From a checkpoint of a small masked spectrogram model: encoder arch vit, encoder activation swiglu.
Rows from block 8 of the encoder, named by matrix and row number. Rows with one number belong to one attention dimension. Each number is 500 + 50 x the weight over the matrix's rms, rounded and kept within 0 to 999. All counts start at 0. Numbers have three digits each.
# q: attention query (encoder.blocks.8.attn.q.weight, 128x128), inputs 86-127
# k: attention key (encoder.blocks.8.attn.k.weight, 128x128), inputs 86-127
q.0:477479417427445434534545518493497493493455487514499446500469487518435512517537543494554556494485469519445491485538605479424437
q.1:465413465526554556554486598402441499512596505548476481468467478473524535541486532521543439486495507511449523521458461491507447
q.2:557483520512454457442505532439510557458422553495517475446443529504457594513436506490464595493482557485505458517426549532388522
q.3:489559575463541522538572450552489537553401522494525533551505554583494439352539540491547411526503492632508523427580541459401427
q.4:481507512505511468551524560520476508438466533517510415566546501576512430489493478459520514522430520564550573519532447507452498
q.5:500519518527530518565419432509547534504498473500458594499550557483526624458445472465477503513550482455506497539425503468555545
q.6:507567523506536388533485478520495429461586483617549474563432539524472493551524403517457579537452530466538550469525430534429419
q.7:497573495489545451453452499552568472478392486617501466512532502587473362548521495548512521511390520479587557476530492436506424
q.8:420481526535475575510459464546586592578428465416549546485473539528526498416569501578484485490375439515453451478504434526528458
q.9:524551571516395577484423470492508520554477495596600601459536504462423474470527525563535562528500522475465448386473430532594498
q.10:549420545351514516512524506484525451535398503417413432431518531596575507505571472537495583554449489411588539520573626432478495
q.11:510645525564452550601422505520583591612477516485500503510549509543541548426506459535529537397456451479430547416578502453429451
q.12:510457484477490489456460446532566514540433511545418542404485588584457500426617552581621457468521540488535465543449472495598474
q.13:447521496496469475445452578446479451481557449496518544499431547541567479555453475428492473558549398499469493539615553418514483
q.14:491498562458502538456517484501428463524507485501537571498516427552443506462513474515505565487446554516497496402543556453475598
q.15:539407521527513466505623460528531570553540550476465450540478444471526479476486482490519481506560534523518470562446507464511587
q.16:414557465514444478475496598506446541483523460494611456472589471530560519516521516510521450538490533537598520503503469417537428
q.17:484551525568479607468388557550530574550589558530505413474571447445475554578567399477358484457487469505565441500558478452587500
q.18:512535482446492492416573491424431518566531526540484574406530437497498530487493529494543555547560564496448465595412565409458534
q.19:495434461459459509573563529471548469488471491456480439502500475462599510451480539439504561435535403514416518505497493562503531
q.20:451541414545525485421478563461485511449476528558481480468589495500532520544519442512538531556467455398520469511507546532565461
q.21:578477636463523484519408616460507570633506512622488484463524434489468519608513525466523522444469426474446494445421527481572578
q.22:508522559578531576496480524485491543518528525556482559522453601492537529461414472455422438435472514498549484462552614428522521
q.23:508499393431491403517412590427508471515545509591502587442496546491517519598531440460494511486510558502535407433482367492482609
q.24:483605489598432460502500545508562469498535449508533552529422540566492497560569471464475491493538434491536485516520502496509450
q.25:497385554460501492511543523541534610535395544505380406521542477492537485498552552547513555469450440521400517468536501441420367
q.26:580410440484497463530470541462523488508527461512508539471547619499502403511540517509539442474435467490558454457517461438469470
q.27:528515435464473442429497559486507550534460541576434524508559474564608592473551455420484561542488413423445529512477476490485546
q.28:563528545611551538429500557477478444538408559389466573468550462442539555498412573539466537548474540446389522410498529488377573
q.29:501433473568492515483532493515455467471590478393421551523498479416499511461435497520451445570475452492432533589456501495452573
q.30:598485434595469518497417545555481524503499533513447336450495563554441602471513458480477501487471554485551389440470603558528566
q.31:464487458493494405504480503472479576451548529468470386505513458501568553525466557520408515497433506493502458532533501527518492
q.32:489548426525478404447555506520511565547478509549568473533469447441471530487667529511501490519503554532498431601429422563425456
q.33:420525461463475495490635491441523538445383571509538510471462341505559456451488492439520521545527470550435482475520432478408515
q.34:527437473476478489537542399494449553495464529543553541450611547445527492546551580506513483502506409577434458542472439547547474
q.35:465483541522469518471585548513466479489429506490468589471512501516499351592541491575546380611476530529417536544579470370492474
q.36:397530528574470420426477517499538599570481555558455543472483436514507482542547555557486554499515517506532519481561552498541453
q.37:540467469573508529447611450423529535481512530389436409474521400384496449476474431531439458615404550508508539543437408510400475
q.38:486567524591480545497385569480527483499498455546494545445547565500500529426388480458559468389527477426485486498376460549573535
q.39:448480500540566472516529504526466481400484432564470556648586535480539474500501545514570502383567594482574443461537492539552456
q.40:455489497494434543507480507493570528490397448478490529556511537608508548503472550410514588527526450522550510430513549597538528
q.41:389505469476456576425476565534487511557389480494441428390424443558475595652498602534561504493497514491563502481488517508605590
q.42:520515396480422458499524472465452517549480444514498555550474490536564609536511478438527540479524526503581422525435419426512561
q.43:527433536498446529489491545543511437395525422531599554491462540455489448557431516545507486547453574464445550464416530580553515
q.44:528467400373500514484560511422493481498443557562542419490531490517558506464542468453568490531539458526570392544432515514479539
q.45:491472466505463511520539525509506407470540477499533551531447513512472485457529469570522456451460584484542519503491380502498496
q.46:500488476468548416428432511407544493502427462529493551478444572587528608528396499439452522484433458546551514458462559527540525
q.47:433468523537584441577435578467525532513566487524538494548459513521586451531493529442419519510441434540490590534507606546521549
q.48:565469487464471490614516455519537511488567543465547413526573462443516455491557526581496554473506421508447467480579471423458475
q.49:469473437463443560422445556455520466576403594568438520429555529516502566548537592570381617475500483381467428522415480515470535
q.50:475573522636560472532414460514589537480480494531480499524493559438418561613378498491533553444613532518522459457489564605561479
q.51:470527540603486421468541482565582552505498465452548447533353525452517534523539428488468417617574510585464482507528477528453423
q.52:558563430584506496431533523512520487406453459469524461485519570586473471530473410541467519514422500466580543518525545493611448
q.53:450520497520541520500480452513510494466482488425510535419531575426444433562504549552569464531547477552496526499491498542480454
q.54:496519412496524491549554395370406511563543488541497484524475487467462540484483558491560532439625563510601451452474397520663528
q.55:533526453469496480476516491490426478474439526565563582500499452505452504553501535496538586509511546510512587471471514491467472
q.56:522480452518466450493604491491475615453508481463480417502510438422495483591529517549498481554415468495559503438508513543521419
q.57:462510417412501483505452521499515502566448545622489557531601453625523444458510471479436567454422491436503586477469438519534513
q.58:559553515439498434532493418482525478516443518547528563443419561544464562490503483568590523487586525457514480489475581437426597
q.59:548487479470590507527532526565540414372483400432521428561479487534455558609406393522478453510468540531617498477615631447369556
q.60:487475383495452455460460463480551533519464496491510522536501464610523431529539398494534475522447459539576457449469469496445445
q.61:578512475440471528340530463486533495485485586439483541418594549502473496473525570567584449496513418554518502501483469528463519
q.62:531411503489566487469420572578464505428480531398438508568668610480537496456482544498575573514473567446526536485552513458359500
q.63:547536525510548484489415488520518547579524546550492501521539523594401474577414598462484504571498499541574472504565519544541571
q.64:483476504483554506527499486452548484547477439572463528434521472532452501556533541499446524478541513554426516525523488452498527
q.65:572537538519620498478520491546573478435542426451484475468492398465571595563538564558545488468435564543511484505519511469458494
q.66:472502546470556465536535416505562462498550518412441534537521477492479562462533525507403468478488470538444507509569476450493540
q.67:539522511495464539368558555536506471496518530502545533476624527583502463422472549502457508457438492438506414457464447558502456
q.68:415492505489521477487617485491467469526416589521516419532493464508477498536467569532511419480486481512468436510468403467525481
q.69:514588530538407435549551480500459521506565495525538466502389505514470448485483498490519559515444520432465473433501508466561468
q.70:598550506591611494518434517460600563461475607445520624493475553554536535520535512466410477483452416513526532465450510478533528
q.71:443511443445466453504545526482540474447511476460539413539460489466449506498498526497558544565499490495494487523443479537482486
q.72:492552565551510463450532357570538503455510553531465568473645463509494372521503529448469533495464522460421402472599540473548476
q.73:501554594509458436427593515516510452502478514474501488465542467424630471503564494469487541535524495547496485523523466467613503
q.74:607406413416516447459568538481475482530510519517511442480486497524397496528527540510576419487454496541398589534488507540551533
q.75:518528598472456479412402491397487476468455561515554449478584450519509430472446480551495527483422420509532483427533483481547527
q.76:430500507575454469445449565586435390571510557474577589483518551443459559482526531526442537521497490475416539486445481491565522
q.77:439485464494520524502462500515385489582557400551581404421521507493551577475530490467489546511552419535509433511391403546531480
q.78:541500497479525500515521483465503538529494471432465588560399584556482493471448551480512509459476459566477490532542495526465499
q.79:511536489530415560493556459472503537521473402528416537500511462531552469437431649486539525516519460539440547482486476552608541
q.80:485527416572504508545476490518542500534431511492485446448469581558461537501558472522478491553495527482528548548469526499481413
q.81:501518502542466494490516406516468457550449636575575503459453603472545484541565471554476408566442575500447522586507435472535507
q.82:480496586491425479531538511521563507582516494516463421408550489440432505521459414486447463549490428408462490537485514514492488
q.83:446497511484458470498463536435537453501473538524557448514474536434600489443460493499445541554419496429576487473503479538506437
q.84:444520434519538514565479469551516433497559438554502526508519442471421520502432497480504528452560549475506508423492451522499518
q.85:570537491501521499451533524556524453510455523542517503490558501518460465460438471483551452539494432475422514544439537558529476
q.86:475556542548631483566518451554496573507436655464500560563443586391551481472563480455390485443499474486525494462531545457513447
q.87:467468582429506551432486468493543556420582354464556314439493387525558533537512500468612557553477434477526402547542532490550472
q.88:505505517486427464486506468513476531582513546535514456502469451458410447506428473555510564470556491466574473508497531422509514
q.89:542547484437553469583598544520575519467509392483466440470548360533516516460532448488495494413510437508610544378513560490472437
q.90:494532531511434549488437400523472451506538425579589446534476422497597508448519600537498594572499515511509478541542490498534561
q.91:454486471484494415485540494487387586482507493469557385504418582443542441522524538520518510436516596506506420443547490500447403
q.92:549558461492563516503521585468513479506460563568507477450483452560483490463447544413511492488505452496498526430482457517540447
q.93:445521592501535497425569445523542431534524424476511528434618522535462495488484475470471536498442469421445442408555520443512493
q.94:522467473484544457474509484437467485569504439396613428434460413442552591428466511469541566522578491629524471565489434539498471
q.95:502495562484515499416480410505616481412407543582493507540547494576452389482430511505427546493548509494480407486473549468527415
q.96:513545517519543611475413450540542577455415534549491608541550547581491493443442471491471473467473504503468529507496580473471512
q.97:428510471419651509538439529552501553485490490511436424509442395487507519446610413511512548415487544467537570500424537493439494
q.98:519552418483503530530519549493529568535491483455494606454448531497552447503511506518439564534471537523570483525488467560543434
q.99:540489536514505560518468481436459452481450539445512415570476468567505558478490496476485507508578471569486455525559546469576630
q.100:471470520473620489443527483532544486565425520537481530446427529500505538505558534492409507441468422499529455551513555527503547
q.101:466524524481552452492570502594505526432530589530538459523503552416514445519544496484568489440541487426573419471525493458494470
q.102:537469516471537551500500517525510416480446509523546541551598569524566554466469421576438466491466521523453467519531438472460551
q.103:496434544474574461394487429522532479466406487467395482515522509404407537577453553602455492435538529438517514491469548502569396
q.104:606371523467653501465517517496577504489523506477520473494471510496531564514448495397400581560561468550537472543518513547475482
q.105:478528567488435526546433530449466548544522513470517451519446441497540488446471483466444588522506481523533535546485436540530500
q.106:534475561433517516501493518483552460496395568618562450576425476493483494457439489522459536566455464461579500470533448412494475
q.107:485492474553451461492544502573500541499480489504560524492548502554368427528489534518581464417470525469386396431425503504458466
q.108:505553489576446521507547514430463496538392515499447499528535467452559438521579519490506494528621594473543577465558561450543509
q.109:428445509497511531490456522471471475468523585411517491533595466537482543551495460506492575496470522533519457484513483495461399
q.110:574400533454448581508532560480416482529433497531518425502538486434508464519526511513569430478493537481446638535586543522444591
q.111:445512512560515556468564470535568492478524543510476532477496615493457422435440576548511588488485519433510422515461448492477455
q.112:498508465371537481486470540551513474432555397516460478455553477591575557510478497479491442565546434531491440466510445477446472
q.113:508526592471575459529463477402506434494478483492557452478505499430579598429469520494465521537445549576532541519632538524527450
q.114:536543466558531513504391524455478456531485434496458647561499387529551610443570549472425540468532460528581579465504570501609485
q.115:534486438496653509518457556498600521469500495437439504434505451539408575544537420511432495434561454507526519494453470392387422
q.116:500516522533452494444437525575507508540551522531516559461502511511526440470576506438547590433474478491546500616497551481471547
q.117:529468463518483539546541523522464531537454469455494585433491463518433454506574515513525529480504526447541533499528535508514455
q.118:477567559568410440527415445532507524553551604455489567575572572472537486453416616461429469444510492430470520455566425514565474
q.119:511503558434627475527508490453556504511603464396442431434511458488546609502544462477481525506463479584506492528488498475473463
q.120:606455579441567499484482504464475481484389541486489437538603409530500458534525515570505454437602499546490574454432557474524512
q.121:483487452428530553532554553534540493511570361522494578486493466561489507504548476468639560473568439483551452428451557541471398
q.122:526442583571410565447438550499475494526527486550543564520522594534439445479446469423501537577487501401472498516486489525543546
q.123:491489439493484532394505514564509451476496486554471508495513556517459459502468478533413466501463510487485488526542504459501462
q.124:456536481550544465490517524456483517476419589523557512458430529466552568499559542439534476513465478485559509480489478475512558
q.125:510541481535504477491528464500568555546572546474449473438448563535445484496470536517483546497487510439509427557558521478532514
q.126:511478486503493490516530480446495464446468504480495440532393527467551512471430578498557612483509603514528466560536483522517443
q.127:526521514565512548448507538542502541531438549505571549493464559484489466569457526492505449504442550518493537493528524469445541
k.0:575537564454454457477444495597532593538513498418548503487597450456505520431488429502453565397504441508549459471501501463414482
k.1:479526499481442444521496514552460511474543492505406560516464535486580464518470461570496520532469554428560500578455540426526442
k.2:548555510478479460452516479488503467463538458516530506475525454482479379439553539598546466472434521517536476541515492439449614
k.3:514470508513483476483552484470540465499477496501490450499497438547501565495450566486489495597459486500422585479427472594464507
k.4:493433473487512530511480416474462532462448440489501470562519533506481526424530466507470509463538490452497496504550497525465492
k.5:340526470572494469449582490412532448501477544534569542494515578451521511552475451505603462511510522573588540498482531439484570
k.6:487472541544533392516481512550492487550568462492438443445526446438571560445472489361547512444476439511448519497595498574498473
k.7:424501532465541537565470430534527420629475481506510533477548436509498449495429491515500506471554505475431511563513537512430480
k.8:523570543439482490488520435544427502441582560520364558475594576462559377500458495437444499626474587457449497511531441546456478
k.9:508591422519506636533584570522478421530491510490508518459491453465491482579528519554565443498380565521465467510427430497509520
k.10:527501576468499621549546431506550530437569520548515508469478415540474451499553466466494530420499470507440486479584532462435370
k.11:379520502530413425479595432515480455384529589453508462539497517433579519507485492441545481547514485485437494550455498558460477
k.12:536530490504444461572414495489531522523464502466529535559514518472540483530576531517571439528428452528501543600463452528401520
k.13:476432416528509450448494510463533479552489505484521523505454431598359593447443446516483511526497535512591537420477537500527585
k.14:510531503546503554514538506514467574507471526506525442403497539509480485493459544525496529427514411538481512561449512600494437
k.15:485446521519515526364513564485480517484470551471567523468478536495499460455592524548530458477564571534520460496521539490500469
k.16:467515462510503461562449475527495488514375439526388475547503553591500544488562448531479520482472522514425514499503498520592465
k.17:569478484510522430533494398483576493517401479579456445477490590482485494535565463477439573466537416457512561463533494450569523
k.18:431461419532504516495433529483556625494557473467582538493534515500503496429607548581516460490463499557531473555389519509478477
k.19:463529524442492535498557545562485530438525536456483528548385510364482474584489461475513443517515500504511505435604442479547521
k.20:546487516551515475494456510482479526519455515533438536508527434494478479439492505487480502477481518559469491494493506483522485
k.21:474476451466482464561436527561451401414530515507494524539520694441490430616630544516458546595516443496468505481438538433479405
k.22:463464450462398518464515568458455413479507570599487463514467528533456400458514473459542529543569529477514517521433411473486550
k.23:442460550482562508532505439511553540491528600428567510437580504521382512436506468512565436577456501523521525439542466574505471
k.24:500396443461547439529521533518472463483512526506435467498565404513434553517463472466523545496514604424499501486520474518495475
k.25:500554622469459589442444483498476517485512550424516515504470507466517397468505468443426539526501424537520469523433575468453504
k.26:482584475395551540473469624498516375466577463468487482515527527423457487563517499522503563488499498420480478436541466492470556
k.27:474482538594490474482472479457589515493465511429564533544555482482537549528532469493576525388545398557584585498556496489437477
k.28:465509482530538543522565461460485513450620553640516515498456500479527460467541462433618478488601558441503430531519395462525507
k.29:447550511527548409455528499541523499469506479455510467493451439545562529440464521603479452420596548538551504509494600584436439
k.30:454480596609574499430501411508474445474462480491466510581579529507463571554557417523536406416530514476450563548509448545493458
k.31:549547509506521481520546450495461520523436435551483519545523580506544502462499407498420478418482434597500513520555486450533524
k.32:472471484526493462540559393553497525575482439524477549480476456604604453455611498515376493624447549423498548442507482512437502
k.33:532541427381459504478537433514495558602517530492490533553472518453474391497539594528513468624476583480448504527593458473588491
k.34:465438416569425503474430561518537479507390544546485449486536568501452552514585525468462523482430561467439505452465519484490527
k.35:548500521523515610477469520479498498505469608395517498461595414640432481414504532468446588552518553551448472423311619456539520
k.36:546577377462453475567527456550505448538513574523483502482522505597393506449559524503374476513453597550491490489452518463488509
k.37:552536471466468516563508415559526597496497407599538512527458454517607461420564545451456530402588456457467416616541559498517459
k.38:476474412546527435482511497478427430472466501510445498547523592448418537590499462552499467545489532527543588523524467436517523
k.39:489547475544510470557446542426457440493557467495468515560521538515505582515481510547422476526460448511519488530482528452564587
k.40:433496543517389607495583548457451418559499452514421543528497479517477482537470532508554488482519554469510529453502409506404590
k.41:517512639532509564500480451535442479541467547577500453393534567597453433466534446419526507540538485500486529509473529547460431
k.42:417551460489457531510568537564489483522489437520492503407552474506480516463498442471515483480478522535553582523564506567408403
k.43:523538481450518519501450569489365498490559471542441495525441560495472417501458516486525571522516531498529462561394445477549485
k.44:493553446587485503502486471450578578542531434500531508558395515460453517448464524505483446536379519523515494510544499411559439
k.45:560516539435532575426615489506458451548580529458443570447518468597521478490396526590499452505520543432452552461529580447494503
k.46:502455489494561522517458534519484456509613454556535440490503506526483476463466423421506479463473489503491500537563472486455569
k.47:369438479460496523525520471486492585485471503521535518569522561525543488454543447476507543529524542489491438543482567466493461
k.48:451545506415478482497542495502496482502545495542504580564429507397535504567422384533488461553474499461523495512552506394489426
k.49:523503596570508483490537488574564452496639454484490471447490511462532464511531480453531415513404604566500494423514470487406490
k.50:496525457579434426555481531481474401525445559576483480537546544469452483496558503500482538489480502518471444459443456438490632
k.51:520501535490512472469475577465502561533389539459512548468546381449548432453472520414605567540476499456512510493447508487471580
k.52:526457552515530519545459463523477443496537426549443527481498413403520513565404432529506501403577510455439495541505466467488507
k.53:503544422440509451555505484510459487575487523478522491517491600443440430468514500425460511544523531478506439547449495455506630
k.54:506536427582477568566544482456447396575499449551559556554537547511550641518435472482467492515345403578464478515586586420543493
k.55:517490449484469537542428511486453566483521466567558474560551519549512509453532548465526501450469425524467396514518425485527507
k.56:557554492480466513623486449452475538525442501594428545566472556487520468444480472375432488451503498443464409509547447541544483
k.57:443416572541521501547536409495549419551522516471514532464583508584471541513515450482527328479470487605486549504513520559518427
k.58:478472485532529466453410591491540442442585491485617474571555473550393516492503504563502463535391505573478476530496504476522433
k.59:498443551515435426509468478432523510475473493496568472526574588549453461468365384437498547527509438497504428456489453451601564
k.60:477541529453543530526472520457523518574391455446441492502519435533476457520445476485452509512482452513533496481607408542454452
k.61:555526486498421615531542485506447505483478500531458487484476482435450479523457525530523554403503488481523527448488397450470493
k.62:382552523461451490524511428467504461457534480538476495546471485571402509458610447529472484464559485488496455458412527515535506
k.63:470440513646536459585470519500497493459531475472529501443517661460496525518535531510550512430516498515469496489396482493456531
k.64:431456527610540480453606473475516527505535453461491504420539509510450541472457511472529527552494523502623526537507473487531500
k.65:521458455512460468486480452486403412480494445543493539474501551435582431555454545447500517518582509525458439489428435470534535
k.66:507421520592538512482472403500448520430530476516517521513516536493428459596503514530491515623575471489509438552489483523588543
k.67:457421517391534441529498503527517471604520514505516523484523501500549547541533536484590455423518481479460512498467588601496494
k.68:385478457565587497512561483519513479501519576541488519476448528458498515475529458483612524412452498524492561518545491576508405
k.69:482573512503419534509532577510495456476564518504596449519530454548489537500431455510563425451419548532503468558413522473557462
k.70:369335509425446494418567372527455534536541448483416448466611425430582512580408586481424511474563623468569415529545503541539488
k.71:531572495532471504564471574494500487509442533527464527541483498515478503501506501523517489533531518440536511529472522551410531
k.72:592557536586554469553600450488509607431492504532438514504421526610441507584497465485507461517480502462516411465453427561540599
k.73:500503550558557501609575442480431600525542519502427456499544515533511476582547478484513539484561515468575455472506403544642448
k.74:383567494552510444480490488456579415487562508427513522539498552525453465489502450540546457518534463537473449576468560522488506
k.75:462519557516523449602466418585438507374501532496605498404528454482567499556475497479516481479420526411518482523500559573436482
k.76:428422528503517582499434393461371462585459533476461486464544448551473509565457512638438393397523455477514522505580493526530569
k.77:520404501599456514551509484428522374502428608394545531591466517422504488569515390540488460475467493553569516539511436506517480
k.78:476481510418468516429577565556605433478569459493514436487525461510501565440494546520472515514428490522474525492613405455435447
k.79:501432475476540502478551526493517543551553536470390502490474513474496483503504486507462543534487530543543430576525478434518465
k.80:462444481461449545488520592558539510545541504453474470481472439514475516370479573487508565459487481574612555472452461491528481
k.81:497582461433544576522505531503522582455591457450555518437451505579533484442443421586568527460553419488535492397511496436556539
k.82:562572600507523495458563558368492566509479492424583508514505436456472374457476433472451549456508468505535479480470514546516555
k.83:534532456453469563577471516504431542526484471473526507473429420548538480538436457503460445468551530491449544484492534528503557
k.84:556508505512497459477497494435462456548455515532487427514444468544499557503482444499473474543531519516495463473419467506475598
k.85:459535516539427433419551531531573530451602493480430457507496474465519479477471489517535545486456425457493427498457558502520542
k.86:441473510471516547485597460445511482553451422586460485431539435478498468558491385501505473432451485498578489408493486528516598
k.87:625525518490463470580396543430549393505440652487521487581497536407491432543530558477447597536500586520362456489547476438508509
k.88:492520507520553426548499486431458468535466551556575432565540466429587507459445513533533473506431491536516479540485504464501495
k.89:556485574495374441522447535482601447572461550601513401610480529438509511565541508456437569627416496519411526575448496438570476
k.90:472455316622564463561489554438536476478519537474520566449540541532495561562454484398505453483496543517478529605453470469400529
k.91:606611490413527438508526583450505459478508494400502513438526586450495608386539451507581447479457500448528502393524533421421473
k.92:442524535565435436493476471558590476495472517505453533507502463473511443581447446447469488509506561527477515501534458586425524
k.93:417393617473575515533618430392544465510478595562565513534415464506471427583491470552477489460464551464495527517510501633564569
k.94:537586456605452395464386521501491527444476569552532512540445533438448551558526493450480538602556572481497550559462465364449634
k.95:576426496405583550591559466606395543415545493554431448480539478485494516490474504495545517536467442468468499532435527506495499
k.96:434397453421528521561599454509561458540502501499540495439499511497550469473491441512496567419434563528633462436534481552500520
k.97:562449496480471483524396544491473375545445521543513497399543568482447515531519470504479460562494587476416521412509509536462498
k.98:508535523451496504471468515589470625490526483504543484539493469524523463437477453531463539523536464527557508482503497483550529
k.99:462418492551521523554497475537446477486500516542476626452550583400461449518532512462465514408480536535470502555502491529510499
k.100:415436541521493491467517485502581476459422409541548501488501516479590406531480392523485369474473487508518589534531466544472548
k.101:670490517395439495552564462430569456477469466583503498504517550502591552424562473538559487444430440569477464436516530500537497
k.102:535445540535497476483386427531523505470557460558492597474421491553553490492495471568438598527486476470581529491552562522451500
k.103:474546515519605466512482446529374513405479477498389412506504423426538450510490495471542449514535437522473501551466409488446554
k.104:562604507457486441445366452536495451490468486546499502475553505481458519590484481488437437597464495462449572517548497468428619
k.105:527572418559464485464424579443590453426474522543483561490555530538470469555519498412500458496497535454494542504534405465370516
k.106:469471436536485529522553509464530420430484543613575537455555452519587455547425408464538540468458529508570577547517562510443486
k.107:564540480465492490444551557526515553456518524426487465452440568497483500438534469527585456426459509505521444553480576609460408
k.108:466423509489561520491560586457427546566564526516482562472548501508510453465535491504419526544493545522586508447451591387565502
k.109:485491477549573538393528495546433523486441521539558478531471567534505498468535554442524516382554592526569461433446489547488443
k.110:451565453475552467424471572479575425530555448456570611406424512530433446471550476487523564492446491544460522468499472483446475
k.111:512436521508519507571509496546506566499477472495515515593467435485532567542513501526570532497490523462490508544437522567530541
k.112:534441559546489514554475473462575463486554578327613555525431538383443481478586473478508666556500538514439490498546559591476589
k.113:442523440506558499493416471431523528522492492480576591446481418442530482500453525503482580521490483490510544509443467442403554
k.114:439409473511448472512508435595439434625453513571473522472577516511469455572488564461405525508560497513555496603544380474582542
k.115:518472597520433534422465479532410463518505493474485405478578479490435548507573524442450488581515495465492541440477423512511534
k.116:509481527512454543508599497534440501523445454542546449456518517560530556581557569472516374463522501469490471449474410519428519
k.117:467504473566523539401486513515483556564501493483498502534533495489410524447541511494509538515568471519510402520445490465521498
k.118:478390502482501554423555436511474575580511499523553519482511435456450538560435478433493483527449514531502484524486543542469444
k.119:518430538540504491493440498474492467515517532511544489495495554515459392598524520437461508515474512518492547452513424510489540
k.120:537484550499574467486498436463446494447587526548406460469542596457480470502606572470507567499452508443407505525553498441484483
k.121:557554530513428477439455549496604420552489598509530402508553474439417527494578576486547478529402589504425468493495471380446522
k.122:499481475383502561564466511534475471551523549457536443426524449590519456468494539569475440454454542503513513450524478521507531
k.123:499524520536490506529519471463451567499516522434573435573472494542567520517458432519502496488545422532411512490484588533581582
k.124:474376458492453520468549486493543464555539543504450584430472465417505499484529580520576539492480562495528511525500595527556483
k.125:514460507435464483471463494506516559509519500434535583485624441477541631456423526444439456526486485535495472518426534524541488
k.126:492543454515523484554432479520550578399508510454435456457458485523552481487490527484571434415538520504488506482543454369379478
k.127:450483467438478495484578558510499504604583401475564465445445472440520564413460546592493533482512486463424493440509580529564574